From a checkpoint of a small audio captioner.
Model: 3.97M parameters, encoder arch tdnn, encoder norm groupnorm, decoder width 128.
Training: soap at rate 0.0031, batches of 512.
Rows from block 11 of the audio encoder of a small audio captioner, named by matrix and row number. Each number is 500 + 25 x the weight over its row's rms, rounded and kept within 0 to 999. All counts start at 0. Numbers have three digits each.
After each channel's rows are labels from the 100 clips, of 14848, where the channel reaches its highest value: "top examples" is what is common among them; "loudest" is the band of the loudest frequency at the time of the peak. Only what is clearly more common there than usual is listed. The data: notes from a synthesiser with random patches. In brackets: how many of the 100, against the usual share in percent.
# conv: pointwise conv (encoder.blocks.11.conv.weight, 192x192x1), inputs 0-63

conv.73:496497515493487502473463501510519459459521495512545482516496467508542539496478518524482501446473470487474495491532480537498517488515498539501477465505503469539480450501536504509499511520507499
top examples: vibrato (81 vs 22); triangle (58 vs 9.7); no filter (46 vs 19.8)
loudest: 4000 to 8000 Hz (43 vs 20.5)

conv.51:532459453490480518475510471492510475460505519527493501496550518515504496494467489496510496546453513480458482499472526514501498501550486523516510526497481527506521508498466488509496478494520470
top examples: bass register (58 vs 22.4); inharmonic FM (57 vs 9.7)
loudest: 4000 to 8000 Hz (53 vs 20.5)

conv.80:479498538478492426500504453527472504479510536524511487483514466495488498500480508425492542477488526492513514475488512507500499554494460520529461530494508512551490507522523518536462486478503488
top examples: vibrato (83 vs 22); no filter (49 vs 19.8)
loudest: 4000 to 8000 Hz (44 vs 20.5)

conv.63:501513505443508535587504507525468513507480507498514496542517499482514519501474486501497492534473508490489480507457503519492451520482459493498551491491491481495520511528461497508501472472483489
top examples: bass register (94 vs 22.4); detuned saws (51 vs 9.9)
loudest: 4000 to 8000 Hz (60 vs 20.5)

conv.111:545506517514521539527515513489559525500500468489513541524501481503496515488465498486539505518534503517485494443496497524495488497483506461511493490497484518506478497533478510549543454508492553
top examples: resonance (79 vs 14.9); low-pass (72 vs 19.7); filter opening (60 vs 19.8)
loudest: 1000 to 2000 Hz (26 vs 10.1)

conv.70:538464493474482458478502498506454493471508481514478519474523484509528496468533500464466521561484507511490512531525461488473462456556509467492499468519519464478549428522506524497481507469489483
top examples: drive (74 vs 25.1); low-pass (54 vs 19.7)
loudest: 250 to 500 Hz (30 vs 12.9)

conv.143:448515473504492505478580464547505480463522497480458496556515509520480462487452506498447523522480500453503532549462493467512467506491509466504565490494457513521499473499491510517483529501522511
top examples: hard sync (62 vs 9.9)
loudest: 4000 to 8000 Hz (56 vs 20.5)

conv.36:473502494470506500506513448490510479458494498501477539485495553469534499473469472523454487490470484506458476490524516507497511498451502481525493516487486472494450496488543469537484488528558492
top examples: vibrato (67 vs 22); text has "register" (45 vs 22.3); harmonic FM (32 vs 10.1)
loudest: 4000 to 8000 Hz (49 vs 20.5)

conv.87:507531491479467515517469559467506505548504495473494525470549507507529472520514496514499488510477511469507501491485479484556532460554543517514496483488486540502505521489483549523484554481497538
top examples: noise (84 vs 10.7); no filter (73 vs 19.8)
loudest: 4000 to 8000 Hz (76 vs 20.5)

conv.40:462527516510478509537463513529495500487521503506464489479536553533502484482543490471486488498476509468531519431521492520464483488486483536515547461522475541495496525507503482525535478494528502
top examples: noise (90 vs 10.7); no filter (77 vs 19.8)
loudest: 4000 to 8000 Hz (56 vs 20.5)

conv.44:484493476478503498459482502483525498517453482528534540485429505484527468485510511482537511519479523473491497493479469474496478531518456464478528499458492506527477511536526490440489487498509483
top examples: filter motion: fixed filter (77 vs 20.5); band-pass (57 vs 19.9)
loudest: 250 to 500 Hz (35 vs 12.9)

conv.171:488509481476503559491480490501515504492518551490458509501510498485503487528513499515506480535553440507521468510507469473492497531465506518468506524503538506493471496508475490512509555490481517
top examples: resonance (67 vs 14.9); filter wobble (41 vs 20.1); filter opening (40 vs 19.8)
loudest: 2000 to 4000 Hz (36 vs 5.9)

conv.135:501504517514556470480538496477515477469490490506515521512483534543512489477504492510496509515486473459480500491517482452537499475449532486478470487526442496528512493491516458532536529497498467
top examples: pad (64 vs 25); narrow pulse (46 vs 9.8)
loudest: 4000 to 8000 Hz (54 vs 20.5)

conv.49:479495490489522518512521518456506469465465504468498510505490494514514456491581460476534502491519499509508540488486496489503468480488527451510498459504525482493513524469503525466498469502518546
top examples: low-pass (81 vs 19.7); filter opening (78 vs 19.8)
loudest: 1000 to 2000 Hz (29 vs 10.1)

conv.120:518459467533528512531513511493506471509462544490475494510514476493469488511501498502514512479490510508520510478526472483494508463488528517522534517533533511491492474541472505518577501515489453
top examples: bass register (73 vs 22.4); vibrato (61 vs 22); saw (28 vs 9.6)
loudest: 4000 to 8000 Hz (55 vs 20.5)

conv.12:469484532535536433477506532513514488510512508510538488459524534499475504469499529455536507542516489523502492488477509548565520498513475454530497493509489523469514516486546492493527511519493544
top examples: pluck (89 vs 25.7); echo (64 vs 24.6); hard sync (27 vs 9.9)
loudest: 1000 to 2000 Hz (27 vs 10.1)

conv.42:556525491499478488473427479490503509539517480505512526533560489516484506499485499500498527532456464467505503476489499447517455523492514526499533494512480493492502502525507513448524490489479514
top examples: triangle (68 vs 9.7); notch (52 vs 20.3); glide (48 vs 21.9)
loudest: 250 to 500 Hz (31 vs 12.9)

conv.50:518512513519472552472500501487480528462486444494512527489558574505493490536476511537504511473520514518497516556514492457514444508510501492494476470470445526496527515497506502466480495543492503
top examples: hard sync (76 vs 9.9); no filter (56 vs 19.8)
loudest: 4000 to 8000 Hz (46 vs 20.5)

conv.149:510486510513535500498507517476519519551520503468520471514494517490508560481498473565481507493517509452485464507508494437465519488499521464513516518478511545498482507478550506491443471522539510
top examples: vibrato (72 vs 22); drive (58 vs 25.1); triangle (49 vs 9.7)
loudest: 4000 to 8000 Hz (48 vs 20.5)

conv.104:522509479513553502516515533528481469485511496550518497525531522495502512467502476499487519474514550462531516461545486504525483539517475431533465510505470472530477476479495495556475508454513497
top examples: filter motion: fixed filter (49 vs 20.5); ring modulation (47 vs 10.4)
loudest: 4000 to 8000 Hz (74 vs 20.5)

conv.191:493536486499491506504489549473487488509499519510528483507505525479482480518539524539487484503508516492463501491506479485523493474519538474506549517503448541543484472499541485482488538518472484
top examples: drive (62 vs 25.1); noise (53 vs 10.7)
loudest: 4000 to 8000 Hz (51 vs 20.5)

conv.68:515500508512480488506482456520482523473510448522504517467490502472489513548462489533468488477473488477502489492454522478485482493520521481471500541585512529500526546524535450479470548491513453
top examples: swell (97 vs 24.8)
loudest: 4000 to 8000 Hz (79 vs 20.5)

conv.158:508500541458497490503466505491476494548530490503543508538507521550501493450481507522490518476479533466472507507467472475465504550505509477502502461522500487511520486502468531509486483550540499
top examples: low-pass (53 vs 19.7); band-pass (45 vs 19.9)
loudest: 250 to 500 Hz (32 vs 12.9)

conv.56:522505520501472508527539510493507501466508480502532516525479485463551456502512451515519525487493467497484482505513473545507522543514450484469480469474497483513512493443515534538533466529464483
top examples: no filter (45 vs 19.8); square (43 vs 10.2); oscillator: narrow pulse (28 vs 9.8)
loudest: 4000 to 8000 Hz (49 vs 20.5)

conv.190:489515511528493526553502467486512484502524487491480484510528500517481506484476534511547486475476496517471528503521507529493489478500506535510512497485488521482491507515484462517501528493515510
top examples: triangle (40 vs 9.7); hard sync (33 vs 9.9)
loudest: 250 to 500 Hz (31 vs 12.9)

conv.47:477517505459505489437510529542477512504514432501530489477493481516492499521483473515516524450477554487512513479478490494507497489494489494481473492505466439493505497505541508506491510489505489
top examples: low-pass (80 vs 19.7); filter motion: fixed filter (56 vs 20.5); text has "register" (55 vs 22.3)
loudest: 250 to 500 Hz (33 vs 12.9)

conv.126:479515523501489479573514504478526523543513487502462573521479501503486544515555488504488471541511493491501512494488538526513484500491542460505523477551514543498483496518495512468491468494545484
top examples: filter wobble (86 vs 20.1); resonance (44 vs 14.9); oscillator: harmonic FM (32 vs 10.1)
loudest: 1000 to 2000 Hz (31 vs 10.1)

conv.2:516511523488537505523521497483493508484540506499501479514498529504532518505494521500497490547486488490484521551489473495564514523516510518465511497537521484499473537509521515516489547501514489
top examples: vibrato (48 vs 22); hard sync (47 vs 9.9)
loudest: 4000 to 8000 Hz (41 vs 20.5)

conv.39:513472494501500477522509473511505451499542555536445581487505507547521486504476533433447511524493497460474501489527470495487519473476491504473482522484495501486490487520508522519541502512494474
top examples: no filter (46 vs 19.8); square (36 vs 10.2)
loudest: 4000 to 8000 Hz (57 vs 20.5)

conv.55:463552400505481463518512458456513530499489472532509517508506514509525445504450520502538470471518501507487519525510510479490468502511456468466539497500512485475514531527516451503429514447478517
top examples: text has "pass" (91 vs 59.9); filter opening (86 vs 19.8); triangle (32 vs 9.7)
loudest: 500 to 1000 Hz (38 vs 14.5)

conv.129:470490518473523524519508511489464475506466502509522521514550530532518478485493501467505518481497487462501535524498513504506485494524531504520497458491504518500502550520466522475519527514485433
top examples: noise (77 vs 10.7); no filter (59 vs 19.8)
loudest: 4000 to 8000 Hz (62 vs 20.5)

conv.124:468498528531532466466528490494527491505530517469453487496483500440479516505522525484500493516471490486494541435492467498509511471523467530522503371479537481539526504538490463492507535534520498
top examples: pluck (76 vs 25.7); filter closing (47 vs 19.9)
loudest: 500 to 1000 Hz (34 vs 14.5)

conv.35:495456463518544512429473520520546481514530512503468542466504457524496472482565476533533509516520529529503535472498482521490474486480539511488485512523491508508510488504519509491529507519512532
top examples: resonance (90 vs 14.9); low-pass (62 vs 19.7)
loudest: 1000 to 2000 Hz (34 vs 10.1)

conv.130:484455506507502519477509488500511510505510469460484508516536458513482513505470530506501497528548451485524480526500539491484514545488416471540426492499467528522545528486487501449504562485520495
top examples: glide (84 vs 21.9); high-pass (59 vs 20.3)
loudest: 1000 to 2000 Hz (32 vs 10.1)

conv.141:494471496482520503525519493509491488519478488467509481490496469522492499437511499523518464554510550492502520495485496489497506485531474479504509521505493475467488528503460548528520527466463477
top examples: bass register (81 vs 22.4); tremolo (75 vs 24.8); triangle (32 vs 9.7)
loudest: 4000 to 8000 Hz (51 vs 20.5)

conv.189:481499498512525465504498488496496491510443530524490519501503498528574522493566543528474506493511506483519538485551469524501504519465510527508475501461509486503490470509525494513514469473479499
top examples: swell (54 vs 24.8); no filter (47 vs 19.8); oscillator: saw (25 vs 9.6)
loudest: 4000 to 8000 Hz (43 vs 20.5)

conv.64:510506516464499495525511539480492454471479484519500556469563518513505502486488493508503500495510552502533532491500482482503496551521546454472485500504462486501498524488471492484521465478566553
top examples: filter wobble (50 vs 20.1); inharmonic FM (41 vs 9.7)
loudest: 250 to 500 Hz (32 vs 12.9)

conv.150:505485526529483452512529478543490530522479518466495479487528494464496470471530464515475480472524499478549470484485456504498535508515555531527511511507509487513527498457437515530522494516510508
top examples: swell (61 vs 24.8); noise (51 vs 10.7); high-pass (50 vs 20.3)
loudest: 4000 to 8000 Hz (61 vs 20.5)

conv.88:454519510515514494482496458489504461448497472556455496492484506462505570550475502463509509473480483479489462521483530495511464512519490421547522489509512505495497477489514509450492513529505507
top examples: high-pass (69 vs 20.3); resonance (67 vs 14.9); filter wobble (57 vs 20.1)
loudest: 1000 to 2000 Hz (28 vs 10.1)

conv.76:484469514493467481532466515511468476500479482504454474494474494535514494466511506475512460537467464523522503582519513432481504461543525495486475491498465478471448449533526480510516499457486504
top examples: drive (54 vs 25.1); no filter (45 vs 19.8); filter wobble (45 vs 20.1)
loudest: 250 to 500 Hz (36 vs 12.9)

conv.99:469497487469447476534457456453497530484484507508469449466485494489499485482478492548478497475516518504499501496514505509506468495502506509460499493536507527517455521473508505464492508495476496
top examples: tremolo (100 vs 24.8); no filter (47 vs 19.8)
loudest: 4000 to 8000 Hz (48 vs 20.5)

conv.52:489450513539481493489520495517560544506505490533516508473456531505467438532520495526477510517497452450488493481480531523449529499488505486504515498484497500549469544494557472517485485519468535
top examples: no filter (57 vs 19.8); narrow pulse (41 vs 9.8)
loudest: 4000 to 8000 Hz (51 vs 20.5)

conv.101:493485508513509463583512492499486502496593484484528484479506495465482509518482536519508525498462493522492508518489459527493533517492543508494512490598528518482492478486484483469497539478513470
top examples: filter wobble (92 vs 20.1); band-pass (41 vs 19.9)
loudest: 1000 to 2000 Hz (27 vs 10.1)

conv.117:528506490499524521536469528510517532485521519478487490539534511508493505500532565486479490520506524447498496507533513470518475454485529493474504472503525506496524519476427549538520531481522499
top examples: noise (74 vs 10.7); low-pass (46 vs 19.7); filter: no filter (40 vs 19.8)
loudest: 4000 to 8000 Hz (53 vs 20.5)

conv.122:473488531501522505502512493519545549519531529485505497512534508502499519520532507478496488507473504513475512515509512473515505534498513450501459470521521459539492464555525467521499547510486506
top examples: vibrato (97 vs 22); square (39 vs 10.2); triangle (33 vs 9.7)
loudest: 4000 to 8000 Hz (58 vs 20.5)